config.yaml
train_examples: 47500
arch: "unet"
objective: "epsilon"
cond_dim: 256
activation: "silu"
weight_standardization: true
attention: true
upsampling: "transposed_conv"
residual_init: "zero_last"
optimizer: "adamw"
grad_clip: 5.0
steps: 31300
lr_schedule: "wsd"
decay_fraction: 0.4
Rows from block 4 of a small class-conditioned image diffusion model, named by matrix and row number. Rows with one number belong to one channel. Each number is 200 + 30 x the weight over its row's rms, rounded and kept within 0 to 999. All counts start at 0.
After each channel's rows are labels from the 100 images, of 14976 (inputs lightly noised), where the channel reaches its highest value: "responds to" is what is common among them; "patch colour" is the nearest of a few named colours to the mean colour under the peak. Only what is clearly more common there than usual is listed. The data: reaction-diffusion patterns (Gray-Scott).
# convs0: first 3x3 conv (model.enc.2.0.convs.0.weight, 128x128x3x3, standardized in use, each kernel summed), inputs 0-63
# convs1: second 3x3 conv (model.enc.2.0.convs.1.weight, 128x128x3x3, standardized in use, transposed, each kernel summed), outputs 0-63

convs0.17,218,217,245,201,247,211,172,155,214,186,178,235,234,217,284,189,233,201,190,180,186,244,199,213,248,161,181,168,200,181,228,234,209,219,215,230,243,195,269,199,219,190,251,200,248,213,199,214,259,189,193,209,227,245,243,184,184,200,241,224,163,215,211,181
convs1.17,181,193,207,189,206,176,203,239,195,171,223,133,219,194,218,198,204,154,185,220,187,196,193,182,158,214,212,184,174,203,184,175,223,237,186,186,165,178,173,200,208,134,204,186,207,193,182,196,175,197,194,189,164,216,228,189,181,240,172,128,206,263,160,185
responds to: pastel; feed 0.039 kill 0.058; feed 0.026 kill 0.055
patch colour: grey

convs0.30,168,244,173,189,172,186,173,222,191,225,200,202,203,217,192,182,167,183,202,232,144,228,219,219,174,225,188,181,229,200,158,187,180,213,217,168,240,136,159,174,194,207,215,160,202,209,171,197,188,240,209,177,216,236,116,207,226,163,232,150,190,200,218,197
convs1.30,199,219,190,212,203,222,223,174,169,243,192,226,173,202,195,159,174,238,244,221,221,158,300,230,202,177,204,199,235,207,210,215,162,191,203,191,234,202,186,179,198,226,169,209,188,160,194,197,237,242,214,141,147,172,206,186,208,213,185,233,183,181,234,199
responds to: dark; feed 0.018 kill 0.051
patch colour: black

convs0.77,187,188,184,169,174,175,189,187,212,198,175,221,203,186,199,212,165,199,172,192,232,167,174,192,195,178,213,198,156,189,228,200,168,175,181,179,180,203,173,191,246,197,189,199,206,222,204,195,178,193,152,185,224,178,248,268,176,226,226,227,154,158,164,146
convs1.77,219,200,198,208,215,253,203,159,215,196,202,247,160,228,223,169,214,243,211,181,191,182,210,183,211,195,206,176,178,186,181,142,199,233,215,220,254,262,219,298,201,183,196,191,197,142,165,202,206,214,213,197,218,186,169,206,231,152,173,236,204,226,236,201
responds to: stretched; dark; feed 0.062 kill 0.061
patch colour: black

convs0.107,177,208,182,216,172,252,194,172,203,238,224,168,191,210,202,172,163,218,195,172,273,210,176,169,233,203,208,186,229,173,214,186,164,247,226,174,208,154,198,223,204,229,248,197,174,192,195,209,210,209,171,135,253,207,146,225,193,225,239,215,238,227,169,202
convs1.107,181,206,157,206,198,183,213,167,200,184,228,197,164,216,230,189,140,162,261,237,215,185,142,224,227,247,197,221,191,143,210,177,168,216,193,223,189,198,197,216,198,205,192,205,125,186,247,201,197,183,191,164,180,168,172,202,274,159,237,218,120,142,263,232
responds to: dark
patch colour: black

convs0.70,183,262,201,209,207,199,188,203,199,150,157,216,214,265,218,165,213,221,186,217,150,225,182,221,175,205,192,196,237,146,230,212,193,215,212,207,246,183,200,179,163,209,201,218,185,202,238,216,194,203,180,197,215,237,309,151,218,172,195,144,169,194,274,213
convs1.70,209,261,175,177,209,216,201,178,214,211,211,176,181,161,157,229,227,163,217,196,194,189,245,217,189,204,214,200,194,223,205,169,208,199,202,167,192,192,207,214,192,180,192,190,193,198,132,202,234,239,232,209,189,215,276,202,215,207,186,200,255,182,140,203
responds to: embossed; feed 0.039 kill 0.058; grey
patch colour: grey

convs0.118,186,188,178,205,189,235,199,222,230,205,264,185,214,254,201,190,229,236,227,198,233,196,130,215,184,203,171,198,189,225,245,189,199,237,212,214,231,174,197,218,182,127,134,175,158,135,235,159,164,178,127,193,183,173,193,214,201,231,187,224,212,191,282,231
convs1.118,209,196,277,250,206,178,207,171,195,237,205,235,205,145,236,228,257,228,169,166,196,255,202,148,196,162,189,214,225,226,159,256,231,203,199,225,159,181,198,199,204,253,180,215,226,223,203,206,249,216,222,176,179,229,250,206,174,214,191,179,244,213,88,138
responds to: embossed; stretched
patch colour: grey

convs0.13,173,219,193,233,198,161,191,223,236,159,178,154,200,246,199,187,152,233,150,197,196,220,192,225,186,187,225,175,243,175,272,211,141,193,191,166,233,187,202,224,157,193,230,166,169,212,213,196,184,186,226,176,215,238,178,226,181,254,285,142,178,207,186,208
convs1.13,150,212,154,196,192,212,205,182,211,218,226,221,148,220,196,149,155,172,240,219,213,175,221,214,206,248,198,195,146,144,188,133,127,206,192,241,237,203,199,194,201,200,206,186,152,185,188,206,172,215,160,193,200,148,185,223,222,179,226,247,179,173,255,225
responds to: feed 0.078 kill 0.061; feed 0.058 kill 0.065
patch colour: black

convs0.20,216,217,243,209,235,218,186,154,230,189,200,243,244,227,302,196,238,220,192,164,209,213,200,204,240,178,212,174,221,193,215,226,207,231,217,240,231,210,282,220,217,218,219,225,238,228,225,232,248,221,206,182,223,227,246,202,199,207,233,225,175,232,226,187
convs1.20,143,183,165,167,202,220,200,239,181,182,224,165,192,205,242,197,194,201,214,261,220,196,214,230,184,251,209,200,186,222,183,206,190,215,182,186,189,200,198,240,187,176,255,194,156,204,204,190,133,193,140,204,241,166,155,187,256,146,204,182,166,230,281,233
responds to: feed 0.022 kill 0.051; feed 0.018 kill 0.051
patch colour: grey

convs0.87,203,221,232,199,192,214,247,222,239,172,197,191,232,140,233,221,191,189,215,212,189,196,202,215,204,200,198,187,199,201,271,219,234,203,226,281,209,262,293,214,190,193,188,208,197,211,204,234,220,196,181,183,210,194,190,165,210,188,248,180,185,175,228,220
convs1.87,224,250,207,234,199,121,198,221,201,171,128,203,238,235,166,177,234,179,183,206,200,205,213,180,214,203,162,170,219,217,199,235,188,222,202,206,158,155,206,130,210,224,193,192,222,200,258,199,201,187,173,182,182,224,193,203,163,212,176,200,209,244,152,153
responds to: pastel; feed 0.054 kill 0.062; feed 0.046 kill 0.063
patch colour: grey

convs0.121,233,190,211,212,196,192,233,165,205,204,190,220,172,170,200,204,199,265,171,197,247,170,132,171,217,209,234,241,187,174,231,208,231,205,156,205,177,189,190,248,152,227,206,223,224,189,237,215,218,226,230,195,142,184,188,248,240,240,265,226,180,205,178,174
convs1.121,219,196,239,164,194,234,201,148,191,239,243,198,242,229,201,222,187,249,202,193,207,214,133,218,198,207,167,214,165,173,192,141,220,174,204,220,190,168,194,160,181,249,218,239,196,218,212,203,177,212,154,278,210,214,140,201,179,187,232,191,219,220,270,182
responds to: feed 0.058 kill 0.065; feed 0.078 kill 0.061; vivid
patch colour: black

convs0.101,223,197,245,185,180,250,230,166,224,209,209,185,195,189,208,192,189,190,208,165,201,234,182,183,229,176,184,196,216,245,242,200,241,166,186,215,195,190,221,177,252,219,240,203,229,262,188,223,228,171,176,204,249,246,202,262,163,211,272,207,113,195,157,191
convs1.101,193,219,206,208,197,208,202,164,187,214,217,226,142,228,200,106,217,190,216,203,179,200,223,191,204,240,199,183,214,222,200,137,188,209,199,207,242,235,212,148,198,220,187,200,188,154,232,201,214,175,198,207,153,194,165,191,198,186,186,233,133,225,217,169
responds to: grey
patch colour: black

convs0.68,274,169,236,200,243,211,199,167,216,151,160,203,209,184,259,170,217,178,201,189,182,226,181,218,229,177,211,174,214,192,234,213,203,229,182,249,236,187,249,192,233,232,261,207,249,245,220,237,227,215,206,188,222,249,229,215,172,214,259,225,166,240,227,185
convs1.68,182,192,221,179,190,207,203,214,204,156,220,193,131,226,175,145,230,159,168,200,218,183,219,195,184,212,229,207,185,211,241,170,206,155,206,127,278,240,223,143,184,166,273,204,154,163,196,204,226,223,219,224,151,199,188,192,199,173,181,183,197,235,189,193
responds to: feed 0.078 kill 0.061; pastel; feed 0.062 kill 0.061
patch colour: grey

convs0.84,179,188,199,194,183,238,208,184,198,199,206,181,174,217,194,175,177,176,217,181,254,205,218,171,230,174,197,148,223,210,208,207,147,270,234,154,209,203,192,171,199,223,206,203,192,206,181,208,188,187,183,127,253,208,219,273,210,201,243,206,229,261,130,213
convs1.84,208,206,196,201,199,180,210,197,186,202,208,200,178,230,212,209,155,180,273,233,215,208,152,194,220,251,183,214,169,132,232,223,159,193,194,203,184,200,199,180,205,213,191,216,148,185,265,206,198,169,179,160,173,192,169,208,220,185,199,196,131,147,238,222
responds to: grey
patch colour: grey

convs0.23,232,226,246,234,224,240,199,184,247,191,198,210,223,221,277,173,214,225,201,156,207,227,159,198,220,178,208,179,209,182,230,203,229,222,195,219,232,181,255,188,229,216,246,225,223,232,225,212,261,239,203,195,252,257,240,198,195,191,246,179,154,198,233,182
convs1.23,179,158,140,223,204,170,197,187,199,202,257,154,188,204,183,232,238,186,179,227,169,195,207,206,187,245,228,201,203,201,205,125,204,199,211,152,148,192,190,216,182,164,255,218,151,185,165,202,200,202,231,197,210,178,259,180,204,209,188,211,172,146,181,197
responds to: embossed; pastel; feed 0.018 kill 0.051
patch colour: grey

convs0.66,182,220,208,233,197,199,178,208,205,161,174,172,211,191,216,165,157,207,161,183,216,248,232,176,210,168,194,152,246,213,237,194,175,181,189,214,256,201,216,238,217,201,261,191,212,243,220,183,240,207,174,168,252,261,188,203,187,247,315,206,152,214,168,146
convs1.66,199,220,172,214,222,215,198,213,197,188,205,230,136,166,200,140,170,178,237,221,201,165,270,233,180,207,159,179,187,209,252,193,201,215,205,165,239,212,192,178,222,248,199,193,217,176,221,202,172,235,171,143,145,169,171,211,242,150,207,240,102,252,230,196
responds to: feed 0.018 kill 0.051; dark
patch colour: black

convs0.79,192,197,163,183,198,176,187,250,189,244,229,213,201,221,197,199,211,221,256,194,118,207,157,195,142,210,126,225,155,232,196,171,198,221,208,160,176,144,161,191,185,159,202,167,186,216,184,166,151,194,191,223,200,195,171,186,192,161,174,195,184,194,235,199
convs1.79,205,177,282,220,186,226,191,209,205,232,197,235,214,177,200,210,265,245,152,148,193,224,211,157,195,84,218,151,196,229,178,222,225,191,192,190,214,227,184,160,194,232,196,176,240,214,137,195,229,243,218,206,159,208,219,203,136,216,179,206,248,200,162,160
responds to: pastel
patch colour: grey

convs0.109,240,176,224,202,214,200,145,135,247,180,159,171,205,205,198,169,218,222,184,157,180,240,220,188,253,111,196,146,203,171,219,206,233,203,202,218,243,161,234,170,227,193,272,191,233,202,195,199,218,174,206,169,232,250,220,178,159,222,263,248,161,231,162,179
convs1.109,158,165,150,176,198,216,187,220,198,146,182,199,201,209,182,192,154,164,218,248,195,203,155,232,219,268,205,185,164,117,225,156,162,218,207,241,204,202,203,207,203,171,221,199,168,194,233,196,146,187,166,213,220,193,125,201,225,199,218,188,156,189,298,224
responds to: embossed; dark; feed 0.062 kill 0.061
patch colour: black

convs0.14,175,219,193,177,226,189,182,176,210,228,199,213,199,187,221,206,209,255,174,184,154,257,209,208,224,181,186,173,205,139,183,182,194,210,203,198,229,185,219,170,186,205,245,160,225,194,182,204,220,180,182,208,249,221,211,171,242,181,242,187,169,270,213,189
convs1.14,196,251,218,149,231,191,198,224,193,172,212,203,215,234,180,234,209,107,179,216,198,217,218,239,199,181,183,171,212,197,194,216,222,214,209,217,168,183,199,228,193,179,184,183,197,213,190,198,193,210,190,206,206,229,241,206,204,202,193,156,199,235,208,188
responds to: embossed; grey
patch colour: grey

convs0.0,277,227,282,168,228,201,211,161,184,155,162,183,189,188,196,211,198,184,201,188,201,216,225,176,250,166,216,176,235,183,202,233,250,150,172,254,195,216,231,141,268,191,164,215,261,233,188,229,204,208,206,191,206,176,213,220,214,217,231,228,205,209,168,203
convs1.0,231,181,187,188,186,210,200,221,204,210,164,197,169,188,183,175,221,119,219,247,208,180,217,231,206,229,193,163,202,176,209,181,202,186,197,187,234,247,216,195,225,221,199,220,226,161,254,209,194,164,180,184,171,179,91,198,204,166,135,199,166,211,290,221
responds to: feed 0.062 kill 0.061
patch colour: black

convs0.91,185,198,225,198,251,214,217,188,189,200,206,227,206,147,237,213,221,172,202,168,179,196,136,195,214,169,183,201,146,210,211,227,204,211,202,245,215,233,207,172,196,214,167,237,237,184,222,235,254,227,256,235,183,203,127,234,185,172,199,200,249,173,159,187
convs1.91,175,218,175,195,199,184,218,128,190,219,184,239,208,178,191,169,178,181,192,218,227,191,247,224,209,179,196,195,220,155,193,231,194,182,196,268,173,191,188,188,192,239,212,239,188,225,224,200,220,199,177,236,153,268,161,233,214,171,214,234,161,136,254,205
responds to: embossed; dark; feed 0.058 kill 0.065
patch colour: black

convs0.125,148,180,195,204,199,251,212,182,212,278,272,206,184,261,199,209,184,182,191,190,289,189,204,186,247,198,210,186,219,213,133,198,162,220,220,167,198,212,190,208,168,205,231,205,164,178,194,197,210,176,158,128,220,213,216,235,174,169,211,167,228,203,198,177
convs1.125,208,176,191,191,200,194,205,195,197,200,209,200,186,225,193,227,165,158,275,173,180,213,178,192,198,220,195,212,189,132,217,202,173,227,193,275,191,172,187,170,200,184,166,182,124,213,228,197,206,165,185,164,160,196,193,216,231,173,199,219,120,162,231,226
responds to: feed 0.078 kill 0.061; dark; feed 0.014 kill 0.047
patch colour: black

convs0.112,220,206,237,250,230,216,191,134,231,190,171,212,217,275,226,208,233,182,188,132,263,201,196,174,269,112,218,173,245,186,204,229,235,185,190,200,221,219,215,190,153,201,183,212,194,213,227,219,261,230,221,211,164,234,254,187,179,200,209,220,234,172,220,156
convs1.112,154,187,112,166,197,195,189,213,203,161,194,184,202,218,198,193,160,167,247,247,196,199,175,241,241,273,202,207,190,126,214,187,150,220,205,259,182,183,204,227,200,185,194,192,150,212,232,201,152,189,135,184,225,190,175,207,272,178,229,209,128,169,282,244
responds to: embossed; dark; stretched
patch colour: black

convs0.73,209,205,239,218,254,233,199,173,216,183,194,198,208,144,220,204,212,168,214,116,248,158,186,166,231,134,228,195,205,230,233,219,217,205,210,187,214,154,218,153,233,208,157,251,204,203,229,221,242,268,257,256,178,181,178,209,199,169,162,218,227,146,169,198
convs1.73,151,186,132,180,197,186,196,196,199,175,191,188,199,211,199,190,171,171,246,239,177,204,176,227,240,253,200,194,187,126,212,198,138,217,208,285,181,186,204,230,189,189,199,199,157,214,235,199,176,183,151,189,217,211,182,188,268,176,230,213,137,166,283,234
responds to: pastel; grey
patch colour: pink

convs0.39,193,180,198,197,231,187,182,207,221,198,220,241,217,240,210,195,197,226,177,225,148,174,205,276,248,176,196,173,191,183,219,216,166,255,215,209,265,185,199,198,109,180,195,138,208,147,208,217,204,188,174,197,137,236,218,191,189,214,242,211,197,267,247,186
convs1.39,255,214,236,207,206,238,211,241,208,189,165,215,229,228,234,247,198,173,204,180,204,215,210,166,232,176,203,180,209,181,189,228,251,167,188,173,182,188,183,207,227,254,177,217,229,252,201,194,205,189,205,235,220,233,212,200,167,220,186,174,198,218,183,160
responds to: feed 0.014 kill 0.047; pastel; palette: grey
patch colour: grey

convs0.82,175,273,211,188,204,193,145,200,204,194,181,235,223,209,211,175,215,239,232,189,224,180,227,194,207,205,189,165,264,164,208,176,218,225,201,163,240,169,196,214,220,195,233,202,220,185,247,185,202,165,153,191,280,220,248,220,221,208,183,231,172,248,238,208
convs1.82,156,263,171,158,210,229,191,285,202,149,165,199,208,243,180,220,197,263,168,226,197,231,179,203,190,219,209,206,220,233,179,207,272,258,202,146,177,214,212,243,204,189,205,186,220,213,208,200,171,186,195,226,217,195,208,200,226,189,184,170,185,229,172,218
responds to: feed 0.022 kill 0.051; pastel
patch colour: grey

convs0.75,192,206,229,233,271,215,219,219,190,196,204,199,210,173,234,190,227,157,224,119,179,171,170,168,212,157,193,231,185,230,242,225,188,218,206,196,219,161,231,178,200,219,145,246,205,207,225,217,242,254,253,285,163,205,184,203,207,185,159,178,249,170,185,205
convs1.75,128,162,157,199,187,179,198,178,208,185,182,193,214,189,202,166,195,181,231,245,133,210,180,212,212,228,189,157,170,158,206,231,144,217,182,290,168,193,205,237,187,195,213,194,183,215,232,207,196,179,178,182,212,249,193,226,268,164,237,217,161,158,240,220
responds to: grey; pastel; feed 0.018 kill 0.051
patch colour: pink

convs0.104,170,209,177,208,167,260,206,176,206,236,226,172,197,200,203,178,165,225,198,182,269,207,174,179,227,214,212,195,234,179,213,179,156,251,235,176,203,167,197,223,214,227,248,212,172,194,198,214,207,212,165,124,250,203,143,228,198,218,221,214,229,226,181,203
convs1.104,174,204,168,217,211,179,218,160,209,186,232,211,151,221,239,182,146,170,264,219,222,183,151,208,220,230,202,221,203,147,196,183,173,227,185,223,186,203,191,204,193,210,182,202,114,174,237,205,225,183,208,138,165,168,189,194,267,157,229,224,137,127,226,233
responds to: dark
patch colour: black

convs0.48,226,220,211,182,237,207,204,185,209,190,205,252,217,215,256,192,217,214,192,195,144,199,195,202,242,180,185,208,208,172,242,221,237,183,163,255,186,207,242,217,153,232,273,242,221,236,211,238,237,221,225,233,202,220,174,183,162,187,252,167,158,182,217,180
convs1.48,165,218,179,196,194,201,197,208,210,177,214,120,219,180,214,198,208,258,126,188,202,200,219,184,186,192,206,223,250,255,210,213,192,238,213,198,182,189,208,219,189,125,197,156,187,232,186,201,174,221,235,225,202,204,228,189,224,241,196,166,220,272,197,192
responds to: pastel; feed 0.078 kill 0.061; grey
patch colour: grey

convs0.21,203,193,244,195,192,209,196,176,218,201,217,207,218,222,240,191,209,195,198,183,216,217,195,208,213,191,202,210,207,236,242,237,232,185,202,207,196,190,246,184,234,240,236,218,248,260,219,234,238,219,207,185,245,246,230,250,161,182,263,196,126,189,185,164
convs1.21,203,196,168,173,213,221,198,173,204,193,216,236,182,230,172,126,193,228,199,214,195,194,217,232,165,230,219,183,167,233,180,151,206,209,195,223,221,228,188,160,210,233,252,220,179,158,174,209,154,229,154,174,203,163,147,207,248,167,170,257,128,223,197,193
responds to: vivid; feed 0.022 kill 0.051
patch colour: green